A small masked spectrogram model, trained from scratch: encoder patch size [8, 8].
Rows from block 5 of the encoder of a small masked spectrogram model, named by matrix and row number. Rows with one number within an expert belong to one neuron, the router's apart. Each number is 50 + 15 x the weight over its row's rms, rounded and kept within 0 to 99. All counts start at 0.
Before each expert's rows are labels from the 100 clips, of 14848, where the router gives the expert most weight on average: "responds to" is what is common among them; "lies over" is the class under the peak. Only what is clearly more common there than usual is listed. The data: melodies that start on their tonic, played by one synthesised instrument.
# router: router (encoder.blocks.5.mlp.router.weight, 32x256, trained with AdamW), inputs 86-171
# up: expert up (encoder.blocks.5.mlp.up, 32x64x256), inputs 86-171
# down: expert down (encoder.blocks.5.mlp.down, 32x256x64, transposed), outputs 86-171

# expert 11
responds to: the note C; the note G; organ-like; tonic: C
lies over: G5
router.11:49 39 66 82 18 52 74 31 49 52 66 34 17 58 59 68 57 52 55 51 50 65 35 50 48 43 52 65 66 74 76 43 30 55 09 46 54 33 50 36 93 57 67 82 55 57 38 41 63 68 48 50 57 37 25 61 55 48 47 40 59 25 25 66 56 29 68 18 48 67 21 54 45 35 63 38 48 53 32 48 65 40 48 43 49 41
up.0:40 25 50 53 50 49 81 50 36 32 50 60 67 51 64 45 50 85 60 48 38 21 50 28 45 50 61 52 42 57 53 67 50 50 80 50 44 50 50 50 63 50 34 50 50 61 46 50 44 14 23 70 50 50 38 52 73 70 62 73 50 51 50 38 50 61 88 50 34 32 45 29 43 50 19 50 50 31 13 62 50 41 48 34 50 54
down.0:46 27 50 50 50 40 62 86 22 67 45 51 50 49 45 47 50 99 58 40 54 75 50 28 50 44 40 57 59 50 50 89 37 68 50 50 50 50 50 74 50 36 75 50 77 69 50 58 69 76 37 44 50 37 42 76 50 50 50 50 20 58 50 50 52 54 40 51 47 44 50 50 56 50 62 50 57 51 69 68 70 42 18 50 47 76
up.1:52 31 50 33 44 50 43 50 50 28 50 50 50 39 51 50 44 58 50 21 40 81 38 50 50 37 12 50 60 40 73 54 58 84 96 44 36 45 50 50 51 26 66 54 42 40 34 74 53 50 66 59 51 50 41 45 28 62 45 52 53 66 50 38 54 50 50 75 48 68 50 47 54 31 14 43 45 77 80 55 38 32 27 29 50 50
down.1:50 26 52 63 50 62 32 29 32 31 72 66 74 50 47 50 95 62 51 50 70 59 33 74 57 50 57 50 50 50 68 41 41 24 50 50 73 54 71 50 50 50 50 58 37 50 48 32 50 59 11 60 61 54 40 66 73 50 53 68 13 55 67 72 72 52 39 50 17 50 60 55 66 61 50 50 45 76 50 82 35 42 62 46 55 50
up.2:53 37 61 31 28 73 50 50 25 50 58 50 61 62 48 77 51 58 62 50 50 59 50 80 57 50 61 59 50 50 20 50 33 71 50 50 50 50 67 50 50 50 50 52 37 50 61 55 36 39 50 50 61 76 50 50 31 58 50 58 50 50 44 50 43 50 70 50 29 47 50 50 55 54 42 50 42 48 63 31 36 50 50 50 53 50
down.2:36 34 18 82 56 28 52 31 50 28 50 61 50 43 50 41 43 38 51 59 50 29 63 10 68 43 79 80 50 33 42 55 63 61 50 50 53 50 57 58 81 50 61 49 74 27 54 56 67 50 69 21 78 65 55 21 45 43 15 57 31 50 35 51 50 66 50 72 50 50 50 50 36 50 30 40 50 50 50 29 50 22 50 50 50 59
up.3:58 50 75 50 51 44 50 51 50 50 50 73 50 45 40 71 59 65 71 50 56 60 30 50 33 52 33 50 52 50 36 31 61 58 46 19 50 50 50 53 61 42 71 45 80 39 39 50 67 45 46 50 23 50 49 70 50 50 34 64 58 66 13 31 52 46 81 31 57 42 50 50 50 44 01 60 57 22 72 42 26 33 70 70 50 11
down.3:35 76 40 63 50 50 53 62 64 54 50 50 68 83 64 47 55 66 58 49 00 55 50 35 53 46 42 50 50 50 48 67 95 44 50 42 48 77 90 50 50 66 50 69 50 80 32 45 50 50 35 49 50 67 42 50 34 50 69 71 52 50 49 79 50 69 50 41 51 53 50 42 35 53 86 30 30 40 27 50 50 74 50 34 15 50
up.4:38 16 59 50 44 67 11 61 50 67 50 50 26 70 55 64 62 50 50 67 61 33 57 53 67 50 45 78 17 62 64 81 19 26 67 50 60 33 54 46 48 30 70 58 72 50 74 28 40 63 50 20 51 50 67 43 50 50 41 53 50 20 50 44 50 44 50 50 76 79 54 91 61 36 50 52 78 50 50 79 50 50 50 50 50 61
down.4:87 70 32 41 50 45 51 69 50 67 50 51 50 24 61 32 47 50 69 54 62 50 50 59 48 47 50 57 55 34 46 24 58 58 50 36 50 50 50 50 50 50 55 22 42 50 42 50 61 33 37 50 50 49 63 70 75 62 50 50 66 45 50 37 36 77 32 97 31 50 47 47 43 71 64 50 50 50 50 00 50 33 50 00 50 31
up.5:50 50 28 50 56 34 37 57 63 33 63 37 50 65 50 44 50 50 35 37 81 52 32 88 21 73 74 50 50 50 38 20 48 50 66 50 77 51 69 00 50 25 50 38 31 13 40 56 68 34 66 50 40 54 61 50 50 50 71 59 39 44 38 50 37 53 50 57 50 50 50 22 50 72 59 47 50 79 80 70 50 49 79 50 50 47
down.5:47 41 71 50 58 75 77 50 62 62 50 44 69 29 50 21 60 50 40 49 47 85 28 50 50 42 68 50 50 43 26 87 61 37 39 31 33 30 58 50 41 50 85 29 61 96 60 71 55 39 40 50 50 50 42 45 50 49 09 72 68 36 49 50 75 50 55 50 52 50 68 50 50 81 31 67 50 71 57 32 51 06 50 50 32 39
up.6:50 50 50 41 87 50 50 56 55 79 42 41 79 25 39 48 50 62 44 49 42 73 26 48 41 50 72 50 50 42 39 31 26 56 50 18 50 68 52 73 54 50 33 45 99 50 39 76 70 75 47 50 70 52 50 39 64 50 50 41 50 15 54 37 50 32 68 50 94 50 50 50 31 25 50 50 71 50 50 64 58 54 65 72 81 27
down.6:50 68 50 34 19 85 27 67 71 50 39 50 41 50 37 46 48 50 36 39 50 25 50 42 78 50 52 87 72 56 50 52 50 50 76 35 50 38 56 71 50 50 70 35 50 50 61 50 42 60 18 47 70 50 50 47 50 82 50 72 60 50 50 50 48 68 76 50 50 50 20 62 50 63 51 38 50 50 70 13 46 43 50 71 47 62
up.7:50 61 48 50 50 20 50 22 66 56 36 24 32 50 55 50 67 50 53 50 56 71 28 51 50 49 45 09 52 53 34 50 50 50 65 50 50 25 32 55 56 45 46 43 35 50 50 15 49 50 65 04 69 50 42 56 50 35 88 47 22 45 58 47 42 38 82 56 18 54 45 62 50 42 39 72 73 58 60 50 50 60 50 50 50 50
down.7:50 61 50 50 50 63 30 50 52 50 51 44 58 60 50 56 23 50 52 66 50 41 52 50 50 67 29 51 50 50 30 47 50 71 34 81 66 50 50 50 50 50 50 59 75 22 79 40 40 74 66 75 48 32 52 38 50 48 26 50 50 54 31 34 63 27 45 50 50 50 50 55 68 23 38 69 94 09 33 50 38 50 71 50 65 56
up.8:80 53 50 34 50 35 98 50 27 50 66 69 44 50 50 47 50 50 32 30 50 57 71 31 50 40 55 73 50 50 80 50 10 25 50 48 55 60 55 50 42 34 50 79 28 50 55 86 37 51 58 54 50 63 15 50 50 42 37 50 50 26 54 45 50 38 40 20 50 50 51 50 51 50 29 25 35 78 39 62 50 50 50 60 61 54
down.8:58 50 49 42 60 67 32 50 50 57 50 60 67 18 68 53 50 56 48 50 69 55 69 50 50 50 57 50 50 84 47 59 50 66 21 63 50 28 31 49 50 49 67 35 60 56 53 43 40 45 48 71 37 56 53 56 68 31 74 63 49 65 44 71 54 56 53 31 58 50 14 42 47 66 37 63 54 82 50 50 20 21 50 28 68 50

# expert 5
responds to: staccato
lies over: no note
router.5:36 53 40 58 47 45 34 52 41 47 42 47 38 51 55 72 53 45 56 42 62 82 45 38 68 58 48 64 24 69 25 72 84 43 84 46 40 49 50 33 41 39 54 39 25 59 49 46 71 46 49 34 39 48 56 36 46 35 78 36 51 49 53 32 51 74 44 59 68 05 31 59 44 43 35 49 58 44 73 48 54 34 57 42 40 43
up.0:48 29 73 50 50 50 70 50 81 54 54 59 79 99 40 58 66 50 43 39 81 50 61 38 60 46 60 91 51 50 26 50 53 70 50 50 52 38 34 49 50 54 60 50 50 58 50 30 50 50 65 72 32 50 34 50 69 50 53 14 54 58 66 50 37 70 48 08 51 50 50 50 42 50 50 78 53 18 68 66 50 15 64 50 33 50
down.0:68 99 50 50 60 42 53 61 50 45 36 41 21 22 50 53 32 50 33 50 36 53 67 81 50 50 08 14 40 58 43 25 53 28 71 38 50 62 57 50 50 45 52 45 50 78 24 50 68 50 46 15 50 60 50 50 38 51 46 39 50 50 50 50 62 52 50 63 50 50 50 50 78 72 50 50 61 85 16 22 46 60 39 16 67 70
up.1:24 67 50 50 50 57 92 40 46 50 50 73 45 50 50 50 23 50 50 31 50 50 50 63 36 50 06 50 58 50 42 50 39 82 50 96 38 70 50 46 50 56 50 50 50 50 50 34 50 50 50 50 50 57 50 94 68 74 50 28 50 69 50 50 50 50 50 65 40 46 50 50 50 56 37 50 45 50 50 50 50 50 38 50 41 72
down.1:64 44 22 33 71 50 50 50 63 50 50 68 50 74 05 50 50 46 49 58 51 50 50 41 85 48 29 50 50 50 50 59 33 55 70 54 67 44 28 79 93 68 60 50 50 44 50 74 50 65 50 50 50 45 37 59 50 48 77 46 32 76 67 50 24 69 50 57 54 50 43 85 36 50 66 61 50 39 70 50 54 50 50 50 45 36
up.2:31 50 50 48 36 50 44 50 60 36 58 50 53 50 62 78 50 64 50 44 47 57 23 50 50 38 50 23 50 50 45 50 24 50 50 50 50 50 70 25 50 59 50 42 50 50 63 50 71 46 50 50 29 50 30 38 50 48 50 64 50 50 50 50 37 50 36 67 50 45 50 66 69 43 23 50 07 52 63 22 20 50 73 50 50 57
down.2:70 60 68 65 50 50 50 45 72 50 50 54 45 46 44 40 40 50 59 50 50 28 77 13 50 50 36 27 54 60 68 80 42 50 50 50 50 50 33 80 43 55 50 71 50 00 40 33 50 48 63 50 45 74 53 69 45 50 50 31 50 50 50 50 90 57 65 32 46 63 50 37 50 57 50 33 50 50 29 60 61 50 53 71 37 44
up.3:50 50 24 32 59 68 15 50 67 50 50 17 63 37 50 58 62 51 34 79 50 50 47 40 50 56 71 50 50 41 89 12 17 47 41 64 56 51 50 73 85 32 99 61 48 71 50 50 35 61 56 33 44 68 81 53 77 84 50 50 46 10 41 50 65 50 51 50 42 60 29 49 44 17 62 62 50 07 50 62 46 48 50 41 50 49
down.3:49 40 23 50 34 39 23 32 50 50 35 50 81 49 66 65 67 35 75 50 82 65 50 50 50 50 65 50 50 30 50 47 50 62 53 50 49 56 50 50 37 67 69 50 45 50 41 50 37 39 69 41 44 50 43 23 41 62 15 35 29 77 99 33 43 50 36 24 76 52 73 45 48 45 50 56 15 28 25 50 63 70 50 50 44 38
up.4:27 43 29 40 82 50 80 73 50 50 50 46 65 50 42 50 54 50 62 50 42 19 31 50 73 31 74 50 33 50 57 59 50 96 56 65 66 43 42 50 46 38 58 40 50 50 25 50 50 50 58 78 59 50 50 08 26 50 54 50 25 34 64 37 23 50 50 50 53 76 68 50 43 47 32 72 30 50 51 40 50 63 58 52 86 67
down.4:67 55 81 50 22 75 46 50 67 41 63 59 39 50 30 50 40 44 50 74 26 45 50 49 26 95 50 36 50 27 50 45 50 20 61 50 34 50 40 54 50 65 57 73 42 36 50 86 46 52 26 30 50 34 50 66 55 50 41 44 35 63 69 50 50 67 76 41 64 50 38 50 48 50 58 32 50 50 26 37 56 50 40 67 29 50
up.5:59 50 28 29 37 50 48 25 50 09 50 43 50 50 20 50 71 58 85 56 48 50 51 63 83 50 40 50 52 50 44 25 37 50 99 62 50 50 39 47 46 50 50 50 23 61 61 50 52 50 73 50 49 55 79 55 50 31 81 60 32 51 24 45 27 50 50 64 50 40 35 25 42 30 50 50 50 47 75 47 04 14 50 60 50 50
down.5:77 33 79 64 56 50 50 50 69 43 50 49 33 47 21 50 60 35 68 50 50 18 50 31 50 57 50 41 55 61 30 31 71 50 48 64 50 50 50 50 44 68 81 83 22 49 27 70 38 71 50 42 67 50 59 33 39 54 50 52 50 55 50 50 56 72 30 50 76 50 38 63 42 50 50 50 99 50 38 50 63 50 84 06 28 50
up.6:50 47 62 78 55 59 33 50 31 50 71 58 79 70 34 50 42 47 50 50 06 31 68 90 50 50 50 33 62 50 50 51 50 14 50 50 50 62 74 68 60 50 58 69 50 50 50 78 50 44 50 50 32 73 50 35 22 36 50 50 36 50 50 36 50 61 65 44 45 50 50 52 53 50 50 56 32 50 63 50 50 50 50 50 90 28
down.6:32 47 50 49 13 61 48 50 24 50 50 68 50 39 43 50 06 36 66 73 50 73 60 46 46 42 58 50 44 78 57 50 46 60 61 50 64 72 35 38 79 73 50 50 48 50 50 32 50 39 40 66 86 55 78 68 38 71 58 85 09 74 50 69 44 60 55 82 16 16 50 72 50 77 50 45 50 63 50 52 42 22 31 54 69 62
up.7:69 44 55 50 94 29 86 50 30 44 34 35 50 53 48 60 50 50 50 50 60 16 54 50 59 27 17 33 50 62 50 21 37 61 56 50 63 29 93 26 30 50 50 39 79 38 35 36 41 50 46 50 50 50 25 50 54 50 50 54 30 38 50 50 50 72 75 65 84 45 50 50 50 64 66 50 50 22 62 46 50 50 45 37 58 42
down.7:50 41 29 67 44 62 32 50 68 69 50 53 55 66 53 50 50 79 43 50 48 50 33 38 55 62 50 62 37 40 53 52 62 50 47 45 23 45 33 59 39 50 22 50 01 89 50 50 53 56 31 52 55 50 21 37 42 66 50 36 50 36 68 50 23 60 50 50 60 50 50 24 24 50 31 33 50 35 36 68 50 44 89 50 72 50
up.8:38 38 46 50 50 55 62 50 50 50 50 35 18 50 42 50 80 30 51 04 21 13 52 50 51 68 43 50 28 50 50 46 56 50 50 47 50 24 46 47 20 50 50 40 41 46 50 76 50 66 54 48 54 25 21 50 33 50 50 50 84 56 99 47 15 50 61 38 50 75 46 50 45 56 66 50 47 50 50 55 64 75 68 50 34 50
down.8:45 49 50 41 50 69 58 30 42 34 80 41 71 65 74 57 09 75 30 77 53 82 67 39 50 35 31 45 50 50 40 50 60 38 50 60 67 77 60 54 65 70 61 63 50 64 50 50 85 50 30 39 50 57 50 50 61 50 51 71 29 43 13 50 69 50 57 76 68 60 86 42 36 31 50 09 50 58 67 73 50 32 54 78 50 62

# expert 20
responds to: the note B; square lead; tonic: B
lies over: B4; A#4
router.20:37 56 17 09 50 52 64 44 59 53 57 42 43 62 47 37 42 65 48 46 45 72 35 63 54 74 50 55 39 49 28 80 16 44 45 49 45 30 13 41 35 48 42 40 38 40 48 43 24 30 54 47 62 34 69 66 51 50 09 58 45 48 80 22 51 68 58 68 61 72 64 41 58 33 49 46 50 58 41 44 58 69 33 44 53 48
up.1:82 50 41 35 22 50 73 33 33 50 69 49 50 51 46 56 54 50 36 50 75 53 42 50 50 62 50 45 47 65 48 23 59 44 55 54 50 67 44 50 50 48 50 50 50 50 41 50 68 77 28 99 78 79 50 06 32 38 44 50 84 50 46 59 17 50 20 50 65 50 49 49 19 60 63 53 32 40 50 50 37 50 69 61 40 65
down.1:50 50 50 32 50 56 39 50 68 50 55 58 58 19 27 50 50 50 63 53 42 70 33 67 66 56 50 50 79 20 50 50 50 21 37 64 50 61 50 50 54 67 50 50 58 49 55 50 50 22 50 56 50 41 65 50 67 50 55 63 50 67 47 50 50 50 60 40 28 86 18 50 50 50 58 47 57 65 51 84 27 34 50 13 57 32
up.2:82 38 77 36 46 50 37 61 56 51 50 56 50 39 51 54 87 29 58 48 40 50 50 70 66 50 57 67 64 50 13 42 50 68 50 83 36 46 77 63 78 50 69 90 50 50 36 56 65 46 60 50 50 31 50 38 35 50 50 50 74 30 64 52 50 64 63 39 70 50 50 50 50 50 29 50 10 74 50 50 47 50 37 78 50 50
down.2:17 26 75 50 57 50 50 50 58 36 61 50 95 59 50 54 74 51 45 27 50 82 73 72 50 50 50 34 52 50 54 54 50 28 41 65 42 16 36 54 50 61 38 46 50 50 48 50 50 45 34 46 50 81 38 50 50 99 69 28 50 42 51 18 47 20 57 53 17 61 50 50 50 50 51 50 51 50 27 50 50 50 65 25 48 64
up.3:60 37 60 35 45 57 43 37 50 20 70 24 56 50 50 67 77 50 47 18 50 54 46 56 80 40 50 17 68 50 38 54 26 58 14 45 74 50 61 64 50 81 39 40 66 76 78 79 50 39 50 50 15 64 50 55 50 51 50 34 38 50 92 42 34 71 67 50 50 50 58 44 46 35 36 39 50 49 50 47 48 50 58 55 49 45
down.3:54 50 50 50 50 50 63 83 27 50 54 74 55 50 49 35 87 50 50 64 41 67 35 11 53 50 89 72 50 73 50 50 50 50 79 69 48 48 39 19 50 50 50 52 50 43 25 50 51 58 50 50 81 45 54 50 50 37 34 43 44 57 14 50 87 54 50 50 50 50 50 66 69 84 17 28 39 72 28 59 72 50 58 53 50 47
up.4:77 43 46 60 22 55 43 50 27 58 65 19 47 50 76 50 67 44 60 50 71 52 50 75 49 50 50 00 59 50 50 54 41 50 65 51 32 53 39 50 83 46 72 50 50 68 54 40 56 50 88 50 36 50 50 41 60 50 70 50 50 63 39 53 40 35 66 24 69 40 28 63 50 61 53 50 50 68 53 45 58 34 49 63 43 44
down.4:66 55 55 28 50 38 48 58 50 32 57 80 22 65 50 59 43 50 50 86 50 52 43 50 17 50 48 53 67 47 50 79 65 66 67 26 65 50 50 34 65 65 40 79 56 31 55 36 50 53 50 63 60 50 77 50 50 57 50 66 44 35 36 50 49 55 50 50 42 52 62 50 59 48 66 37 50 50 34 19 31 46 86 47 24 69
up.5:30 25 65 48 50 50 29 50 50 77 55 50 38 50 50 50 36 50 58 67 52 55 60 50 81 20 64 50 60 50 59 50 41 42 59 63 50 88 50 50 60 67 50 70 37 39 86 45 50 94 82 29 50 40 44 45 50 54 69 47 50 47 50 50 56 50 64 78 57 50 11 50 50 19 78 50 68 46 32 50 51 50 64 24 76 44
down.5:50 86 50 47 15 44 55 74 48 50 28 18 51 50 61 51 20 64 50 24 65 55 50 50 29 50 50 57 50 50 50 50 79 71 78 50 69 38 60 39 54 59 66 50 63 47 50 56 77 42 26 62 47 50 36 28 53 54 50 50 63 10 49 50 37 50 50 26 60 52 50 75 55 50 50 75 49 63 41 50 51 28 50 91 41 50
up.6:64 50 77 61 29 49 28 32 56 62 70 51 19 34 44 63 50 53 50 49 50 59 50 50 71 50 43 41 50 58 48 89 31 96 67 41 44 59 70 57 50 50 50 80 54 45 50 59 50 50 39 79 50 34 43 83 63 50 59 55 65 50 39 50 50 50 60 42 50 46 50 67 65 65 77 25 50 73 29 70 50 32 61 50 50 41
down.6:50 50 60 35 64 36 66 61 47 36 41 36 61 50 72 50 99 50 49 61 50 25 77 50 56 50 55 50 62 29 50 62 50 50 50 57 50 35 50 63 36 50 42 48 33 37 50 50 52 26 33 50 50 50 61 45 46 64 65 36 51 60 50 44 76 34 49 50 48 59 86 61 50 50 50 50 67 26 54 65 73 79 43 41 50 33
up.7:50 61 50 50 39 32 25 50 50 34 80 80 50 26 47 50 52 38 25 50 61 58 60 12 69 59 72 50 62 37 50 23 54 50 50 46 65 72 35 65 46 50 50 42 32 22 22 65 45 50 50 66 80 38 24 49 50 42 20 50 50 50 23 50 50 33 34 37 32 50 59 53 53 61 50 43 51 49 57 50 34 39 50 71 66 53
down.7:50 50 56 70 49 48 52 50 47 36 71 58 50 68 44 69 55 50 50 71 69 71 29 27 51 50 64 86 43 56 20 54 52 60 50 63 65 50 48 28 41 40 50 46 51 66 50 29 69 39 35 45 50 50 53 38 33 74 50 58 41 29 50 50 69 71 50 16 50 64 55 42 58 48 48 28 39 52 28 48 83 49 37 50 50 73
up.8:46 35 43 50 77 49 50 50 41 50 46 68 49 40 50 81 50 65 75 41 50 37 59 34 54 50 50 79 50 50 50 50 70 56 38 39 50 45 50 62 50 78 54 54 32 75 56 65 50 50 72 65 63 81 45 33 31 50 72 50 50 77 44 50 19 49 32 35 50 55 50 51 68 59 56 29 41 65 52 70 50 50 17 99 77 50
down.8:27 50 43 50 59 50 73 30 69 50 37 42 40 73 84 58 31 75 55 66 65 89 54 50 40 68 35 22 37 50 50 54 48 50 50 85 58 47 49 44 64 45 58 72 54 50 27 56 50 50 29 48 69 66 21 52 66 31 82 59 50 30 27 62 50 44 88 73 43 71 74 85 39 44 85 62 50 34 17 46 44 50 50 08 48 52
up.9:40 70 18 50 71 28 09 50 30 50 19 67 50 50 50 49 50 34 53 32 27 66 63 04 50 75 61 49 50 46 77 43 50 50 50 50 46 56 31 50 50 43 32 42 50 50 50 70 50 50 45 50 66 64 50 32 67 29 58 16 50 26 42 52 50 50 51 15 77 26 54 64 43 24 63 50 51 27 44 50 91 50 50 60 67 50
down.9:48 50 50 50 41 50 54 50 62 53 60 56 37 66 60 03 26 48 60 42 54 50 51 51 22 39 50 52 50 64 57 42 50 41 76 50 62 62 54 50 36 50 50 46 50 55 50 24 83 50 34 50 56 49 32 67 67 67 50 50 25 50 72 44 21 50 75 42 31 30 25 58 63 50 50 50 24 42 59 50 61 73 60 51 54 50

# expert 29
responds to: vibraphone-like; organ-like
lies over: D4
router.29:56 37 81 52 74 22 37 47 49 62 29 66 27 33 46 57 11 63 55 43 50 33 38 34 41 56 49 25 36 53 81 39 75 57 47 62 62 44 46 61 33 44 60 48 62 49 39 47 45 33 35 36 37 39 68 06 40 61 46 35 35 18 47 57 64 47 72 30 54 53 79 46 48 74 44 75 48 46 46 52 24 46 79 54 58 58
up.1:50 31 46 50 50 27 50 54 50 43 47 39 79 50 67 92 47 61 36 33 50 50 50 66 50 55 60 50 62 50 48 50 29 33 50 59 62 51 58 37 50 28 56 79 65 50 60 68 60 41 50 66 50 50 23 64 50 46 41 52 65 38 50 50 51 41 51 49 50 50 50 35 56 53 49 64 28 78 26 55 63 50 54 52 56 50
down.1:73 55 33 50 62 50 50 12 50 41 48 36 24 50 53 55 47 50 68 21 47 74 41 21 50 51 43 50 50 67 19 50 69 64 59 38 72 64 50 50 57 50 50 43 53 63 50 26 50 48 15 68 68 72 69 41 41 50 91 50 70 59 24 79 47 51 50 73 31 35 50 31 50 54 57 50 47 66 61 32 30 50 50 50 50 25
up.2:54 34 57 38 50 46 26 51 50 34 51 50 50 29 50 50 50 30 43 57 59 50 79 86 50 33 50 50 33 28 71 60 32 55 72 50 76 38 39 50 50 50 50 76 78 49 50 15 59 92 27 50 81 54 53 36 50 50 63 53 78 25 52 45 50 65 51 59 79 77 48 73 41 50 58 50 50 28 45 69 31 92 59 35 57 54
down.2:17 53 84 86 50 69 50 67 35 50 50 20 60 43 48 50 50 84 48 46 54 50 43 35 42 55 55 34 66 49 12 50 50 50 64 27 39 45 50 51 47 85 55 61 26 57 50 50 26 40 50 50 50 89 56 50 78 30 51 46 33 50 41 29 50 13 50 49 50 45 55 25 36 50 55 56 34 50 55 60 78 55 42 75 77 50
up.3:50 45 50 68 78 18 41 80 87 50 36 50 50 50 50 63 59 56 38 50 45 41 51 64 30 63 50 47 50 50 50 50 79 50 11 50 60 56 48 73 56 56 82 40 50 36 25 57 40 24 50 50 51 49 63 50 50 50 50 50 41 43 43 50 39 28 33 66 52 41 50 50 50 71 14 39 57 50 50 30 36 45 50 89 57 50
down.3:49 59 51 50 48 67 50 39 63 56 58 48 44 78 50 46 42 33 50 50 37 60 48 50 52 31 47 57 32 50 36 31 50 50 75 50 54 57 50 47 50 23 60 43 50 50 85 50 17 74 50 50 50 78 45 50 32 71 55 26 87 54 44 74 50 28 50 50 37 38 72 49 24 50 50 50 50 81 33 50 41 50 44 50 24 18
up.4:38 50 29 50 42 18 35 50 54 21 50 43 29 51 50 31 40 50 28 50 50 50 19 50 40 15 32 60 50 31 29 50 50 57 67 76 38 50 32 50 72 42 28 68 62 27 50 75 38 50 29 49 25 46 55 27 55 79 45 65 22 11 42 45 37 21 60 50 50 56 50 50 65 50 39 40 52 49 70 59 39 63 65 50 50 94
down.4:77 50 50 72 53 67 67 50 32 50 50 36 50 50 35 45 48 79 75 30 50 27 50 28 78 64 69 52 20 58 56 41 41 18 39 50 88 73 40 14 40 71 50 41 29 39 25 39 48 27 52 55 67 72 59 57 59 32 45 49 50 50 35 50 58 44 31 15 50 44 50 48 50 47 24 56 29 46 50 42 50 50 50 28 50 14
up.5:31 49 36 50 77 37 50 47 50 70 50 59 50 50 55 50 33 50 58 53 22 51 65 44 50 73 50 49 34 59 71 48 50 51 48 50 50 78 50 44 52 16 27 45 19 50 63 50 50 43 50 50 53 67 50 35 65 72 66 59 59 50 50 51 50 50 14 50 82 72 50 50 35 54 76 50 65 50 26 55 71 50 82 54 64 67
down.5:61 73 50 63 74 49 55 50 80 82 69 56 50 50 50 46 83 74 59 24 67 51 39 46 50 65 67 50 51 42 58 19 72 54 50 50 49 31 50 47 47 74 57 46 57 38 50 62 37 50 30 50 47 61 50 50 58 63 24 59 50 50 48 50 36 54 50 52 58 54 50 58 27 29 69 50 50 66 47 50 50 33 36 74 23 33
up.6:45 38 52 50 55 41 32 47 60 86 42 58 65 48 48 68 61 66 75 36 42 50 50 35 49 29 11 33 66 43 58 54 29 82 39 46 50 63 62 34 50 71 25 28 64 47 95 40 29 50 49 50 50 47 81 46 50 50 50 71 50 46 35 61 65 26 47 54 52 42 50 45 50 42 50 49 32 50 79 40 40 50 42 58 56 75
down.6:37 60 52 74 50 29 50 71 50 50 42 50 68 36 43 50 19 50 50 50 50 50 50 59 47 50 80 50 52 20 66 29 45 50 58 82 30 34 50 64 50 50 46 72 50 68 00 70 49 50 79 44 50 28 25 29 47 50 50 30 64 39 50 42 50 50 50 38 50 50 42 70 50 60 50 50 50 20 12 50 71 67 56 50 31 50
up.7:32 64 60 18 69 50 67 50 50 52 41 57 72 40 42 48 23 50 51 40 56 44 72 60 71 50 49 22 50 50 50 56 59 36 50 40 61 71 66 50 81 70 75 50 63 50 57 45 50 46 32 28 50 70 50 46 64 50 26 65 28 39 28 11 63 33 40 50 69 51 57 57 50 33 45 50 54 25 50 48 64 66 75 50 37 57
down.7:41 61 23 50 29 50 50 42 82 50 48 41 50 34 66 50 42 50 41 68 35 50 82 86 50 50 48 50 50 69 50 07 44 63 50 60 50 32 50 88 54 59 50 48 50 50 50 50 50 41 66 50 60 71 62 38 50 50 92 50 31 50 50 82 35 50 50 75 38 50 25 28 57 60 67 50 50 52 51 50 50 26 50 84 50 50
up.8:51 63 69 50 50 31 55 60 50 50 54 39 40 28 50 48 50 63 62 37 50 50 18 61 50 46 55 40 51 22 50 45 47 28 09 52 57 53 50 50 50 30 54 50 50 45 42 23 69 31 34 51 64 28 74 36 44 50 50 58 33 50 41 26 24 64 67 47 48 59 39 50 50 26 50 83 37 83 44 80 50 26 79 50 57 46
down.8:42 43 50 50 65 50 38 25 75 50 30 70 47 50 52 21 61 43 50 85 50 43 50 40 50 52 45 21 30 50 60 46 52 40 60 44 50 39 62 75 57 50 67 50 70 50 62 71 67 50 76 51 50 50 50 70 24 76 60 62 41 35 50 50 68 50 51 41 64 49 31 50 21 44 41 50 50 50 44 48 33 43 47 24 64 40
up.9:65 63 61 25 50 46 33 58 42 43 59 82 29 50 44 50 50 35 50 42 23 50 50 66 78 50 50 88 35 50 50 38 47 33 25 23 93 50 50 53 53 17 61 50 50 55 50 50 50 31 52 50 42 49 25 47 58 50 50 50 50 67 30 48 50 41 14 66 50 78 52 50 47 68 50 58 61 79 50 22 34 24 50 59 50 20
down.9:41 67 50 50 34 27 50 50 42 66 50 22 46 76 79 75 57 50 50 63 61 59 50 57 27 50 43 50 46 72 50 50 50 56 64 50 76 76 74 56 57 50 50 37 45 99 50 50 73 50 50 50 50 50 68 23 45 79 44 50 49 50 66 51 74 62 50 56 19 50 25 84 50 60 68 50 46 50 33 78 58 64 53 50 50 55